Rows from block 2 of a small CTC image transcriber, named by matrix and row number. Rows with one number belong to one neuron. Each number is 128 + 32 x the weight over its row's rms, rounded and kept within 0 to 255. All counts start at 0. Numbers have three digits each.
After each neuron's rows are labels from the 100 images, of 14976, where the neuron reaches its highest value: "strongest on" is what is common among them. Only what is clearly more common there than usual is listed. The data: numbers of one to four digits printed on busy colour backdrops. In brackets: how many of the 100, against the usual share in percent.
# fc1: MLP up (model.blocks.2.mlp.fc1.weight, 640x320), inputs 0-106
# fc2: MLP down (model.blocks.2.mlp.fc2.weight, 320x640, transposed), outputs 0-106

fc1.566:105162109110097141134077129078113115159158069156171124091100088155113124134166138141162119154102090123135119150124094164154118060126096155141111182114102145102114137116207130120062111118189081151151115139147107136143098132164088130120157213159135061097170108140132085175175118116126098143146068149118143122090163165103061
fc2.566:132134170123167113181114125197115095090183158131124134162146080080098166134104146123151121131132129154139129143139188162128120128152106124102081090111190118118157155122140109076189138167181125088140145131094127119145107111184122083097064160135153142049155143101076093176167150129131140108133100192164187064191145107146142
strongest on: length: four (62 vs 25.2); the digit 7 (47 vs 22.5); the digit 8 (47 vs 23.3)

fc1.433:134129092113126127144113160110172141077101153086144117074132102113114149144167111143035132134170119107160159160109144108204170135164184155130129039140104134113114152060143137091159145111106134099100101109120160158114096087156117135147090118133105092103133219107103112154163133102146105129086165113157149103073147101127133
fc2.433:116126088168196151189095172097079125113117065094118135144142159154225128131118115128083075158098122103111127149129108140174110079089072134118065112174142063132163149122103093138173173125113098154131150157069073074114134188103144150131082101114141135116143084055106134113158155160111110153171073119120064081128126040121116
strongest on: length: four (63 vs 25.2); the digit 2 (52 vs 22.4); the digit 7 (51 vs 22.5)

fc1.461:085082132103073075090118073101083144107138082142130104192095124115128121111093135073101132094131113077110125128058200132175097142131102154096153100117134094119105074083108150106178099165121126144086135105106065136081128127157132095137083117122063075130119127115123125150100103100167142135125118140158158153132116104131115
fc2.461:164154104129126175116093119153166142100115122159116143096215149191149202085127176127132131152168130092135116038132112155139103150129124136129142221147123177078053126104187106168126150123148133130160152141133094120085151078063180095190159098103153135122122083127120140098152129160105130164100152159137126153125149095128105
strongest on: length: three (55 vs 25); first digit: 3 (33 vs 10.7); first digit: 5 (30 vs 9.9)

fc1.585:101137135117143075140155083162170120210137129102150179125133135151124138130172137132116124140109129224122145102083219134140215080154130141080125109092101079147163112101161126104151159175058114163099126108146100107130098171111100052146198163094130178132120140190133215081090125126164124098119121126170127077130162118132109
fc2.585:134113127192133132131118091157120088128111191137156162107145155105144111117159133179092081153141072129127148137149144176149195094178080100149080111126088085105155127112102136079111154060158136135140132120060085111126128092105107151155107132138157119077147147167174085116139095145144122109068131150081143160138180119120097
strongest on: length: three (58 vs 25); the digit 4 (53 vs 23); first digit: 4 (25 vs 10)

fc1.385:094189113098130142136146101148144166090061068138097127124064095092124183139111144125156164109154164093164100097152151080093104154154180097155085094149155131099085150113130136129142125156119171138094127133158125168150099140186136095195112023104131197123106128119094103108114170165165149170131149145118134131171167176116158
fc2.385:082130049176138122105145081159071143125157131169140175085136087129076144114081128104123148127139079160142142133131132071148118115109112107061167110137110139102121119153123194126109123131143126116115092147075110128107120140168080167157150146102129100137108093126109140126173115203113128168137132126110187202090110172129117
strongest on: the digit 2 (69 vs 22.4); first digit: 2 (27 vs 9.3)

fc1.543:113069109132080115155132144130137115175182117145134110043088132143139092122130128114133131164097119072170126107110111154144133158124128147165153163137108163146182124140193161137035123172119116157182121124205136177153088101140139154124123122095168154126140098158175114173164166158097206085128073098121151174080142174050133
fc2.543:132120073099117133153160094159126120130157180172093095145125154120140138120155138085093109042097165139098155165115153050169080088143156103121162165111109134105129158066151109116089174098134178169125163154149135116191169130156084141072091086080126124107206129124150125106082121166153060098130148100145116120105175156190050
strongest on: on a plate (67 vs 40.3)

fc1.122:073115156107100128110106146134132133169120110083113166197160202101162055173135145157096126114175103125117162142115131117149077080186190102145213076145122143119143155121167151121091135117123121148189130160085125109148173146101141166196145105127072090133176155180129126144175082169112155104106099158111129171121179145114107
fc2.122:124134188151137141164142119124125104128195102108162127122094083167163132124190140088110078129100170160136116161206112118132106086129097160159117111136128149165083177171150177148142113202118149137088148159148130138156050089166136113142157170092172155143137136121173124160111100155130128085118170145151136082111133174151150
strongest on: the digit 9 (75 vs 22.3); length: four (67 vs 25.2); last digit: 9 (25 vs 9.9)

fc1.470:122101081163124101125148146134134122129149024171140137135201131147151065171110055144065221095120124162199123165155127148093143133108201161148155075142092129135154087141124144166070104148126123129131127142157136157173047100127128086117101185156157149147229149133123096108152115146150169147094093151158109125085110124181138
fc2.470:127082147131120119114114106086123078114144148087179126166130131118104158088141118100085076121137130157048105214087111138132209129151034114170036141096133092156103160131147100149141115123171064110096134085112125126078140094137110197116153162109147165059129117127126146162094162119101146134132141100162104111026123166137185
strongest on: the digit 9 (59 vs 22.3); last digit: 9 (29 vs 9.9)

fc1.586:128092117133202090152111131155113082086097112089159033119072059129158118102121132121123130128141103088127116138138042139138140204157134121138110165135124120101182140140144108110140157143122130192086101137110094119099131142186125126147079133093106138129175147074146120168205119123084136152099100175083069173105167125135145
fc2.586:111125104103119135138139155137159140152139109174165131143161232162122138109119115156156128109112069120072108116117133140174135119081088145148179143153149120140139111101134172081174110092159158134150107132092067125127129150145156165116159141163113169169107191123117193141052137111115091097091161141171155108169129132111118
strongest on: the digit 5 (54 vs 22.7); first digit: 5 (41 vs 9.9); last digit: 5 (28 vs 10.1)

fc1.222:121160111090133144114163169180137142155060142160111149123120177189172127082141180149165145125141159125069176127132085083111175077164138149101097161103129101179145121114139125111103120111145143147175139133120182116101098132212127175171185135111097208221130163165100156133125181060109135157177087150047146128122096096085090
fc2.222:122113088092169168126079160125146125151165145173117194202169156117136077111145104084152140197083121124100104077095146032103114070134178103143086161124119143116123136178100119102049144086100108144116126100124139147126134156111129115153061106139161114121150150194127123159138108150131129132108136116128076137178163138135132
strongest on: the digit 2 (46 vs 22.4); the digit 1 (45 vs 22.5)

fc1.8:112109099100097121109105082150170140115110122112194142128167099155154110121144197149127136143117145117131120110129121145061131054103090139132120123155145104129154097118143156158104150092149053124164151139165139146148133105193102110155142108157107109154141223146144125139144130093164153108102118104104152185107184152160145
fc2.8:135168116133110124097129105138136121173204148163137049138146120183116148137086124105145085144163216164150135141143099140114074075105109116127098127107136125141154143099100135255144088118126135115116092182103139116117156117116082181100142185150128082145126132132109096125141125122106181134144105180154118083112120092098119
strongest on: length: three (56 vs 25); the digit 9 (50 vs 22.3); first digit: 9 (25 vs 9.7)

fc1.457:123154121156180151112187123086101099108146166111131111146158120117132096162157111137153129118079145061130077134187146158129188144098107117096165134097095151181152144191135157073147104146073081132107152154106093109158194189204100120147184097126125091153145157113162175197092153131106145159158161105127140096119153110124099
fc2.457:171096095079095186136208094166180112114134072105155173126138140093120063148151140147159161136067106155117203110082106097121124143113146152123077157140079125143154079096062117144165099118167146116119108107098135133146172152083151113062149090141145125096138132086161117165167100172146105122117159106150163147130119143133155
strongest on: the digit 3 (68 vs 23.1); first digit: 3 (28 vs 10.7)

fc1.462:025143135081143147087114120140111124048129084138147102108107153156162171146188155065109154146148128126111179075121128131123110118124123104115131159107097137129038139126180176137169148121126175143138139145104111092165112144131082140107112096153095092141213107150108111152110141126128129144093127217092157167136152151163186
fc2.462:118175078137178106153218122125121121116097146174162157122057110124155100117111085171129187138104131071126084075138179111095114117136086152143114127103092149182129073127112141131173117134127110083106216140148121131149099162107096130103128144118118098113087092100115117135151149106126127148160095188140135094096130129217115
strongest on: the digit 6 (83 vs 22.9); first digit: 6 (56 vs 10.1); last digit: 6 (53 vs 10.1); red ink (27 vs 8.4)

fc1.481:105101077149137101159095255141152084101168154120163134118136138159138130066174130078100178145113134118167154163167077068088105168113149137106072101113126156098121094063133157083103141111127109159095138124090177141148096112101093089129121157088162119207149210072169122076066070104093078094151140133090148121123096073149114
fc2.481:073099153129171071119126116134159159121116168112143121108113146146070134135154106201176180162158126130122117158113149082104141100155102085102092168153171152103195137129106163109123186211166116173154121135126065151111090126111083159102120104105151154163198143150109105134132178133088147068196134152128094080140122126112112
strongest on: the digit 5 (76 vs 22.7); length: four (70 vs 25.2); first digit: 5 (31 vs 9.9)

fc1.347:085081143127153181187117104128137166134089134172157119157138149111132131097108153098176136135172131089107111106092090131125096121150169158143069153174143121168129117132108117070098144124087103132197169114095138090147106089177115184101136190131107154168120072159124125143161146162119144140139157157134134139095144142102198
fc2.347:151104087076118143083117151157103154120130116139126124103051131164147171151162143092134207158099122165162184145122115115100138157168101132135086201110096191178161139117120144176191146111105137163119126099199140123135150166108082151138105174142144166164120091186128153109148114077133113132148057125144118154121154129167125
strongest on: the digit 6 (62 vs 22.9); length: four (51 vs 25.2)

fc1.282:094168152124051076121128164175145105124100131154142111173084116173117173128120121184094201155162106131128171147121124171128120133122118130160121122099128134137138117038151083152114122137150147089142064050152109163156171058122113099088103113094108166161084114125137172163122072125103127156155149087157111172070114152184158
fc2.282:119099132088140156091119108068101069130125172181119132063121135188090153080113114164106164116092090135153083115064118157093156127096186139150104174140108164129088180144091167149134110085144072154094127153085088086135098152039082122176081134175142077116116138185193150081137190116114083103124098083140105094182168152083189
strongest on: red ink (46 vs 8.4)

fc1.299:147177144075152178149130118170210100116062092171115122168126106176169197106097142128163078166109132134135109145153113160143074128195162126099136182117154122162070091090088151146106194106144111143120171095100104133119158121072134166106158153143134146151136116131083085178165074097132124101202081159118132105122114119081098
fc2.299:152168107115122146180086127094162106153061125061146123196203136148168099081144164113103105081100149148117123168138133089157090099103122136177167121092117114116127158113110098182114118111080142110116156158127157131131138141125144150139081104132120084118110109170130082146105090149102067183114107141091109085134183105032118
strongest on: the digit 2 (59 vs 22.4); the digit 1 (58 vs 22.5); first digit: 1 (27 vs 10.1)

fc1.15:142148120166101082094120090109184106174130158158142125137149159180094079148106078149160070088139119120113121100149117143073092102174195151102102189131105124075158083074135079117090158067164099133127124078134174164120152213169126136106190147126102063076140135149120150099172128101083113147106118138123207152123148103118146
fc2.15:143140147134063207095124124138111154082124135189140111162163126072168129104072172129090145122136126114101100121117116170125116116161109119122134144138157140112089108193146074117121117134121181177155057161060130127051194097089132137129076167119135121193125150113158060127141150123128122139095141123150143063121161102122175
strongest on: bold (75 vs 46.6); the digit 1 (56 vs 22.5); serif (54 vs 25.9)

fc1.301:126096090121157110087110103189153063128142120152145128109082121126153080124150113080175111129141172112124089163126134105149120156105116121104075207174141127076135090138145163123097133133118102155100042100066154108141139128113172131161102125132048064134089059161091158120116111131029180149099180137037110117132112179145130
fc2.301:114100111071146193182140136049082094139114176157082140059154138141065161153135124115202099196086103120134088077079145163157082088159096107103160124170107152205096145126135078118145066093162130101139110127115139126064147117152113122124141129156021156160184147097161089133115125141163163103083188137121174110091142100150121
strongest on: bold (79 vs 46.6); red ink (31 vs 8.4); first digit: 5 (30 vs 9.9)

fc1.180:132167111087106101184132173105146164093120127142098099185163147117110115153143198108134118120156083158111125170173117137147161133131177134092132103121169118148112057127182129126152171176096129132133168133114104117130128125061159209108118100088135126147105172082113136129099169139115178163134149078125125138115177100117191
fc2.180:180166173143117102108175145171141143120142091125142098099063127122088096164114123170113147129133148108138150125080159149080121144070113132133092209125254135104061204101066105188142123132101118129129061142101180134128122148097124084141114095128065169125099131168129096138085185136130179119144163128143116132117156104117170
strongest on: red ink (35 vs 8.4)

fc1.48:126114161140126187172121151146193129139156154098132099099110107143141167120119075106106090139107178069138111124169152135103144135130076079107157121117161125168107141123147033133071145133133138110091138206146118116130116154151090111135094114154141114149112127176099139153122170122139129138170176120155141125120116159085111
fc2.48:193167058123130145118096087045156065088097058104119208162153090121137182125068131096112136103159158131118098147164181077186151119107159125158142135123091146174172119138109131084115112113078120133129132117039098137120112133121114140169112123142143156173094162142146128106106132103154145102122125124113150128124147109143130
strongest on: last digit: 7 (28 vs 9.9); first digit: 7 (27 vs 9.9)

fc1.31:143084121158132121103146092127100123132149084094088095135156146136166065188148129129131112105085164106181132128121162119160129093120140146116148155138107144163154076145144100159100118105176156170112110093165105056098098098052156137068127129116135127168134108096155097150115132080172087113148120151121142129111134166098147
fc2.31:160132117114188063167140106115132061141159145094149173162147113152175156120178130087174137091087113144144078188113111124124166069136112118154098150168077140115107094120107124146126169082071137140160088180118108127128118174157120127144124115148104124136042131106173189103066160076081154177104075126125135169124118135124110
strongest on: the digit 3 (93 vs 23.1); length: three (54 vs 25); first digit: 3 (45 vs 10.7); last digit: 3 (27 vs 10)

fc1.66:070087153120109160114178107152163201136160166131160153138146195134060105144132132167086123142159103170118105110136104140129165160125176109234165118157113124141124146091170138146153093108151113143071153112101145094153102113073133176135183119146078150125142151126137127103165113100072089167116114133143096132128081081085174
fc2.66:162190146109094133162191146106131076119135105116152136104117170137145090163148073124154110114076141164117136185116134139129089058154110108101060166143122100157106155118173136110110180136148160118170113127109148089182182144106085103089132158100190111147158123089164119195118128136172129121075119056148162132082123110145108
strongest on: the digit 9 (79 vs 22.3); length: two (51 vs 25.2); first digit: 9 (46 vs 9.7); last digit: 9 (46 vs 9.9)

fc1.142:097121117125119166151136071090145153133131125096130228119167153153157183092123152167098062151147114144165126119123151105170108043193120145129140064136135081199123144134146136137078095087117160119089185160104116089171120142172059131160132163192128120178166101111128118107116124171155132142108156121123069181153161123108132
fc2.142:152097127175167152140088079134102094175054100096162151161142090119107114119139100091159117121081061110150178135157139168129169148122194066148157156150158125081099111096092150157160130193082120110106100156148155134180094136097153182162112178093101147134109114123156104141198121083109158075110142168155086096193114166128132
strongest on: the digit 8 (62 vs 23.3)

fc1.32:141139203159100118199105130024153123118148124110120101104107150174133080106091093138148153089194082122063088120091082143118109111119118136171128062154109167113123128062113117091125107144163095100117092112109116193075104120080165139162111166133111183140083110089130185160143127038079157151186157167131138113048128134116161
fc2.32:141147145144147148094110176108124175098113122108162114164104039134133084106064155165099085082145108121144155074214155077111167181132065205079143116130144091119142129123118130118186127137152137063102099159117142142170217069146148065152175110160094141129099134137146126106113171176087113149119172151202095121158140181125122
strongest on: last digit: 7 (26 vs 9.9)

fc1.189:089137111103030096058155155111166091111143133084123112106103110153121081148119095113119167097100125134073117154104098166100137134115156100088133110142163115131163136151157153120172153175085088102107103114151178137127100150137096132101157095088090170112146108135132133080087154142145140107087108128093177131171103126136116
fc2.189:165088187155148119161100061140138140084130080164134123093114091094124154209157075052085160171172145126139128124173220078157112102172054193153149128056144096155188109167182077075168137155196107104122138128168084165107140079143124149128086161077107136104149113158133124129140093151150080127185115098104116116093120155140139
strongest on: on a plate (77 vs 40.3)

fc1.378:128109095163128073092131157057172090116130089141096152139201157144167143113143132196174122081165057101129183062104110084120093064152123126135105119158153140164183172122157117160122142134097129159135101170149110071131125161168137127164179186137102114157170100112123136096107150130118167138122242068159160158144174081194120
fc2.378:110116131156152163148142138134040108118155184095171132096108162150126126085125077198142144110088148076094178147098141131129147120136114129129121134230142132110145154108149156118111123070153137151155151110101095132145119145113084108153148145122082050122073127124153103162131120119099124108075170161146114148130130105137142
strongest on: grey ink (26 vs 8)

fc1.156:096133156112104095076145133158143140132117102093136099091152124163110165166067136132130157099137162126110100095139113098125068107118103132112115176153117139070118137120156199139176109093142068144150191083150082102178100116156108179153195076128060146144122158140071129193181124148164142126125097155184142077078178163154184
fc2.156:115106145079105125072168086111108113122077122169120105096201153155105114092133146142206058092129120085094119120125121100155142192130152129138130142123152110144128109160115091196077093167118154086156182161134147113129121159175159135103130177121159114155130134143123075131186136117103155137175161146122092084112100187166140
strongest on: bold (73 vs 46.6); length: one (55 vs 24.6); the digit 8 (48 vs 23.3); first digit: 8 (39 vs 10.5)

fc1.159:115102133118099100106128160148102149112099142107179130190141118110097133186122119154115140036134132113150115178150161161062133113137074165079091134137137146122109125127162154091146145110102150148082152166096127149147069112078140150148143194156151213160138219145122131113096109102141073156065090158101110128159065115129134
fc2.159:187163161169132138107124125109163148143187217132124091119154092133138130114123144122168100113122135125150095124081131067101161158156111102085169178123117127171185127161084107159112130082056172105197058108141141137113113126142069092110153113147182175125080122115097176129062073099106152129197167168124150138143156131133090
strongest on: the digit 9 (78 vs 22.3); length: four (72 vs 25.2); first digit: 9 (33 vs 9.7)

fc1.357:115113124110164157190175089146136051175137141071089083103146108171096149198104154167164148166134115129094162077175145099091140066143106137109102101095108163090157163130145133109129115172100089192154150139116148132138130181107125102187117108141145146139151137169111121067162156140156111119153129175165163097159134162163130
fc2.357:118110111206130121157156137173198117071140132109143109117169163148156112139116118141144107143137108109142107095156128129126128111154078108147119111111143151148124170121179155091111127144145137131138113164021194176090091104139166157117146087167118145136152175092185162084088159092150096093142090036107155133185133115175154
strongest on: the digit 2 (67 vs 22.4); last digit: 2 (37 vs 10.1); first digit: 2 (34 vs 9.3); orange ink (25 vs 8.4)

fc1.174:189178194135095161148172134123151089169090110123095123113176140117104111084108114136144190142074082119144177129145151128153120106056097151149174067106169172116198137180198139135084119128081117154184107073093137094142142188120120124166145101167150201170092165109101150154132214091182066148097108153147083166148139122165116
fc2.174:153187069110123118154127149221160144152094092095156160131107118208169062135142094139137151145128067091121093102167117149137109125099127172134192194102172097157076154151090116097131204139168155140098162163109138090134131147129132166127145141074144156148133119125148131109104126146130174134177115165082076156140132118111080
strongest on: the digit 2 (95 vs 22.4); last digit: 2 (54 vs 10.1); first digit: 2 (48 vs 9.3)

fc1.511:095137124135128151177143146194112145109127118090225148141131192123179165135128161152135097112151130133058115159120145094120146182112171141162148181133194166115113097186142099138169163086131096118159184072063109150121154126145190131121097150079132137130161183137123113139112144138080099091212122153114132167173155092176108
fc2.511:145058101149110122127060182149122131173138153144092070160118168105113113080143184135118142117087162158131108126160082120129113141131104099142096132161172163080125128117112161066071112175192150143126109134108116104098092118195184075153102196106100146094135145103153166127170110185168098129161120093134124065100062079148199
strongest on: the digit 8 (90 vs 23.3); length: four (85 vs 25.2); first digit: 8 (34 vs 10.5)

fc1.517:147144133141119146153128174158148143168162132095146096154036105105078182120171075165127086124084083100096146156147107100143148096083096202112084119187081105134100136172096151213115086126139081133107146062088092176156143116113077085119120072165129158131129125087164166098081146140127161149088127150121150120078133127102113
fc2.517:116126078111118134110138155135133109086120127175111116123168104163110136118157160114105151110143128136149120152146120077098161103080118124097163103149074116132123086103105120132151133091175152167111134174115113158115155181109163120119127148094177101104099141066136151047127151129108125043161032084085146163114151129129152
strongest on: the digit 3 (55 vs 23.1)

fc1.430:122074128123125129119124096102077119131160090181151083111125148096154088131112106121164144161144033093136096139116102148106117181140146131105176107147102113127028161107138106115102174108138083120152190139136073137219088133094096165112132174037115104105135190135133075133125128180131119152174117101116129148175116111065126
fc2.430:165123115128169151135172120151128171119039103083152094108067127082225139100147172161104115187133101119155139097124146174100115109168119107159188163153114080160111083109113195196104164183123131220157148134083123146120181199132144116191121110139077139098088159185126181154173166166141137084122123106096079128157120111122114
strongest on: the digit 9 (47 vs 22.3); white ink (41 vs 8.4); last digit: 9 (33 vs 9.9); first digit: 9 (28 vs 9.7)

fc1.194:134175140137084135122136154131129078116112111166135096143093145142134112122150167189105137143158126114127145070113135098102121083135087171140149142142170129136182159169125138092135102130100088130121131131188172145209087129083177151196158095100090117123165080104171086058156108182146115150103140155126092128202118138158119
fc2.194:124123041088120158139106130104117101122130165096126140079139164096145160126126121146184141142188175111146115114152110117137159125167193101191157164174178142182170118147176179140134141129109118117081135142107201143125140143073095130183175105112161129087172154157179092054145171168117160140156100100088078181173138136072153
strongest on: the digit 5 (78 vs 22.7); first digit: 5 (42 vs 9.9); last digit: 5 (37 vs 10.1)

fc1.432:067148143122177129117172179175123068088115024122124179116111128108163171164123094128173174147126154142140055080152154137116114074096098185120157120124095157185147097143084182158202148090123170124134107096100128110122174156145100130096133141191133109122130156088093129114089101082082144123122105162170154125110123161181122
fc2.432:119088125144016085169161174115130171178151170122089100144125161123135088076123138163155129149107108128130188101096099116116161076120133140134157063135091125147172102141129130139142114102120130154153117107169150131104102134149118102151160104138109125164093007119183155127147124130196123086103170078140124147127086139125148
strongest on: bold (76 vs 46.6); length: one (67 vs 24.6); last digit: 1 (32 vs 9.9); black ink (27 vs 8.2)

fc1.131:135105152173186079140111161076136139141143174112116125095244162162153139119120134156146171119134127102154146133148158130140162130166085101114135165170061143124138130119167187085123082126108123116113178156143150097136103159094143158089112079131058098162153079101176118109176124113159087116124155155113116125249110186109141
fc2.131:091124168155099120122127192077145044110198126148112099169112151168142165202087139115116161137120207171122122083109050173117137150111154109194128100104194131122199052124063114157114172084158140155128129120120135107155132109064148146112168130160150158108147158166111164165147174152125124180113181073093137142134122078150132
strongest on: first digit: 8 (28 vs 10.5); last digit: 8 (27 vs 10.2)

fc1.281:077145098099097140108172116156090156157109134136112099117120135159144175152073156122125103139132163206143105105169132052186076126142114123118129145117114096143130132088086126114093127127163167061110095110156133177119118136152126114114142108095112111151132140112079128135138129116152168151120100129084089148156126078107169
fc2.281:167177117079123065099127125188168146145127037096127096111135147168164122130102119049099155147096173084139126174131158120108123136152082196153185094131239183108123124124159061189117109137153156080135093117106100119159083105121139063135074083164124117073166151112132142159135178163131134091149119133144095112102139120156144
strongest on: length: three (57 vs 25); the digit 9 (52 vs 22.3); first digit: 9 (28 vs 9.7)

fc1.200:124111098125130145158176108123142127131107113133132126109143146116154184115170073130131165158137078055129118161139072180166090120155124166161122110120155111122158116150176093086127138131075090160122137149129122160196107075164164170110133145136145139136117188130141159124168118140160119104137140118132183139073115131161138
fc2.200:159084126119201182130042099135149058140123155101112169105152136063113150131119117118137097108095125171151191156161113073122079137109138120139138096138144167135142145137117132156170179137151142108165081108156108137075090134110109077113103181113112128126093093156115149103155115167099176115154208091110128137160136152093124
strongest on: length: four (85 vs 25.2)

fc1.191:043102144104139074183131097105124112113111153133162112122108077068069139139145090157071129080150099106093155131172163140153110150098144119166113141114119118086161137100122140118191188130129090157119117072138101127181128203137091106053107179102060074168129168119154121163117096145120094206063116114075043155121170120128085
fc2.191:047097145207137136107119130104121068123067169098107209125117105136108151204160094133096161075167141124088068157082118114070203166139148145150156132146180156120064150155114137194137175137133152151121097110121126146111192091139126137090173107108180186082114091105095137133137111116093119105091106152124112128100116170069127
strongest on: bold (77 vs 46.6)

fc1.529:112124115111173109144154081142076136110122102094178186103066096128155175086176142117078195111048159063140098087160121080038109114121088162131129109110085130084123122115184145126163098088161143207119115121131149119113128123101151112101044086088086156128128114110172125142112101157165115114100106125074135108162186140121140
fc2.529:162126211127115142149085102072111072083058146098162167138134151154161166148131139151168074069083130104137126123158122029087124208138133132070161175105126113152115123151129210102110136167154154171077130127138136099113128114154220099144150143133109206105138085106177096143129140114178121174138077145084166142073102168163120
strongest on: red ink (39 vs 8.4)

fc1.23:126094128128117135125116094114109136075168069082136136148098118168124136117172116161090076166118175147155126139118097178179153085051079108145069175087104133073158132144147137142113102119182144156096169091142105094180126133136121101069127144181095169168117218135093115172099155157169121088092139097161090110128141159133123
fc2.23:067130133126134105125172175154173178142116166104157132122135107173121133156087111114111181097124167182085115104141126130083082119188189130087145144118173135131164115148065173138136229126163105141075125139109145191089098119136086121147142155098183092102091053075145164098152118113151095133181078168117098169133170151116122
strongest on: red ink (25 vs 8.4)

fc1.125:098153113109112128195094149169132085089148162126116101120099089027123121124138132155161097096167142088152122115123154086120102137172117063151141140118099129145142167107119095129128170114084164071196090092149086119118090109112121169187132111097144178124050170132098072104137128211126130186163139168113105135123139159059128
fc2.125:113118164125118203127117135074171152092094148126099176095156106121127194151082104146107167174119158113159156123177190132186116145111081176145119099151126138112176105125112163136093183111119111128095177138084093106169118109101146174163134130131069126101091093117123160158104112117165122147117145112175134142072136154054085
strongest on: length: three (58 vs 25); the digit 8 (47 vs 23.3)

fc1.77:134166112186116157136155076126135153139133138096176119131135118133098171101078110135150197115096160140103139129055120081114142137154157119154138081090075130083109181134136148160134057163119115140145126158138169103123094136087134116078078118124127136102083148188157099189115107089161224194176143117049093131186107072105186
fc2.77:114104140066120099065167151168132079183084094128116166140097138121095119170129139114155119161114100139165121175191138164134108072081148126114138143139123165168106063092109094143114196096195145125184074115131148147096126169160100148088101137108091156128149126103115098164120108103087143103194067150200143152134129139131125
strongest on: on a plate (80 vs 40.3); length: one (59 vs 24.6)

fc1.635:096148150119129150129140108107154096111086128179103075132098087131202109091053112170112140081146070134158173119118176090108100125137143094167141165194163166138157165111145077105128072099102156150052119127113148144113180134135116152093127187111091094104174123128119123094165105122169167052160107154152123176158142083142111
fc2.635:131080190055108135143178127131160085088172118082123154124113229135160119111116110114098123109175170173122132126124102148166151132110120146115108151118125059155175080191091106160102181047066164164138058180100161172125134158119091042120110114079110209077161147082150104124106097160097091104169099125064104104126148075132124
strongest on: the digit 6 (53 vs 22.9); length: three (51 vs 25); the digit 0 (48 vs 22.6)

fc1.561:139108165076134105087137133113094166124113086101154110165115061169083095140117122113166125109134110147164071166205165105129087158118145155076155142119152076126120147127091141139139085180138138158114163158119099140142142116135099165120154132168132079150108091152149153115134092164088084130120171134115195115147205100117152
fc2.561:117189101135094111119217167128109064149107147095096172145175132179137128102115111108145178154112184168136179177087092141106184100119122082148146086127134129126126133162044102134179155125144101127160147151115100144073180126155150100108137141108050130137129148109115205172090055127155205146101082103100103100127139178132071
strongest on: red ink (36 vs 8.4)

fc1.365:134097122107065089099076103139151071146138126151114120121135155123128113134155135103154155115120082112107125134164138074122129155110129116103142065126116092118127192084132130140207148080116143047190114158146137088116128113172180096111102138205152128150138126113055072107093121173135121155097121125121151108140134175112112
fc2.365:123139136101179119122136133134117155170146122160111165177116160176100076092161124109128083119126121199166104078100098130140150183084158120130127164153103111135119131090091155137120077133141099102106177091120086183131134145121085177114088186128162089078088142141167080140096119090111144023159129090131169114167101142132142
strongest on: length: four (80 vs 25.2); the digit 6 (77 vs 22.9); the digit 0 (52 vs 22.6)

fc1.552:133178117106149176154129143122156133190140116127159104046149119161125122152149169124183122141109113155121169201153168119184054081126141150064092104111085160105146121165096117133145192131109125158172160103112140157083150120104136094150103101100158089163019151107108159162169177120116125134131171089044113141066110149147127
fc2.552:143155108114167152151156101122155081149119103097118104123078113202189134093155073178080103088142091082083128103196090107123196159127111113100147123155140146129119158137114119108207172152177128099110171102122137183117051155147110125138151122091098094112160092078133149052062168124108162108145130171153083120139143085133085
strongest on: the digit 2 (69 vs 22.4); length: four (56 vs 25.2); the digit 3 (47 vs 23.1); last digit: 2 (29 vs 10.1)

fc1.270:109169071129120111149175108127158131180166100108150100115162117202091167151101159137148099073134117133117118122090184125135186088079139152095083130188102173098144100152100123173099097094106116179125164086186094126158084106121127138127175120177123100108084164134086111111061126126159165068164076157163136127143139097103101
fc2.270:172165110042134101119085139074144148152171075083197138135138156130150128135136137125120134104111099156097127124146128116100156088106147085088166166100105142176126135108107104117107162106124106109117160143083068161131131149144105131155114118143102165179174091176230183115151103105150140144186134157122112168145125121127134
strongest on: length: four (62 vs 25.2); the digit 7 (55 vs 22.5)

fc1.466:098157119118087070148131132084168114092125132166109146116151114133124163178177136179114112183179101100125203066099153109165165151147116119171158088163196103109148071131159102177107096141159116067126110153111149120118083121171063171141155128134168094166136032123183126081162115123159079214134097122064103185183133091133128
fc2.466:172135115124118130159145147168110119117118079159158063057148088071077066146163202115094098157097103081120100098127158137117103119138073070120140120144125091121191156064154114122184127114105144169130062129098156154114155094131140101095205083146136111081099064071186177118134172085132102140087145089143120140168134120165116
strongest on: the digit 6 (57 vs 22.9); the digit 0 (54 vs 22.6); orange ink (28 vs 8.4)

fc1.201:134081165081130179130156108114131152113089131128198117047082110114145080059187147219108140139120093188178129131104064133107160154132142124161081066144094155068133089139088224145211185154139120110132160130144114193158199127142098133112090151098132155142121147136093067147141158128119127169149154097091088139127152111116113
fc2.201:123076105167120122137137182110163159167045123145145088139149186115144111160116097122124176082103130167033124113140178154138090123106108119132165124089146215176153133121097147164119046099152090103095117105117143086126135085156074118120137129129161113161158122068114090170091156123150097177196184119124102107120117189140150
strongest on: the digit 5 (69 vs 22.7); first digit: 5 (32 vs 9.9); last digit: 5 (26 vs 10.1)

fc1.572:114069129158088092180179125169103163133097200081148090132114169122161154153137130076146113160122168150115111180177135143137137112105110202139132108160169154122119066145072077163112184148163121162139135130121123146156110162082124128105071128038162114164096216093124123092120148146119135143148150102116079050152044138150133
fc2.572:118137156138146103105074193148184132160155124186077066137062115108106141189142131091128124147136239154114165123108109140140146081114067083152106117134098137159184107117135186114153164098143132138063050153083155182146111111158095122177166079144151135107157163111127089130111131121140140070113104101175164175183095192081148
strongest on: length: four (73 vs 25.2); the digit 6 (57 vs 22.9); the digit 4 (46 vs 23)

fc1.597:047119102135154160108068120162130090144160051190091107067173168089143137132125192119132099099071085093096136082133159126103190112088138131139115135093134161165128123107102129137134081083192173159122093149096135147114097142122174144159199103095118147084123170169106141128118130122095117094107112135149139132170143164174079
fc2.597:136092168120111130091150095079118094118167157128158151173147162155179115088124096147066114133128152154170140159151104091116143115130116158181170154177121090164065087159148069045162156125086166118107118152167139128109178178171099076138067124111102106069159133143081162184126103114079101204131111200162074113134113073096087
strongest on: the digit 8 (82 vs 23.3); length: three (52 vs 25); last digit: 8 (37 vs 10.2); first digit: 8 (34 vs 10.5)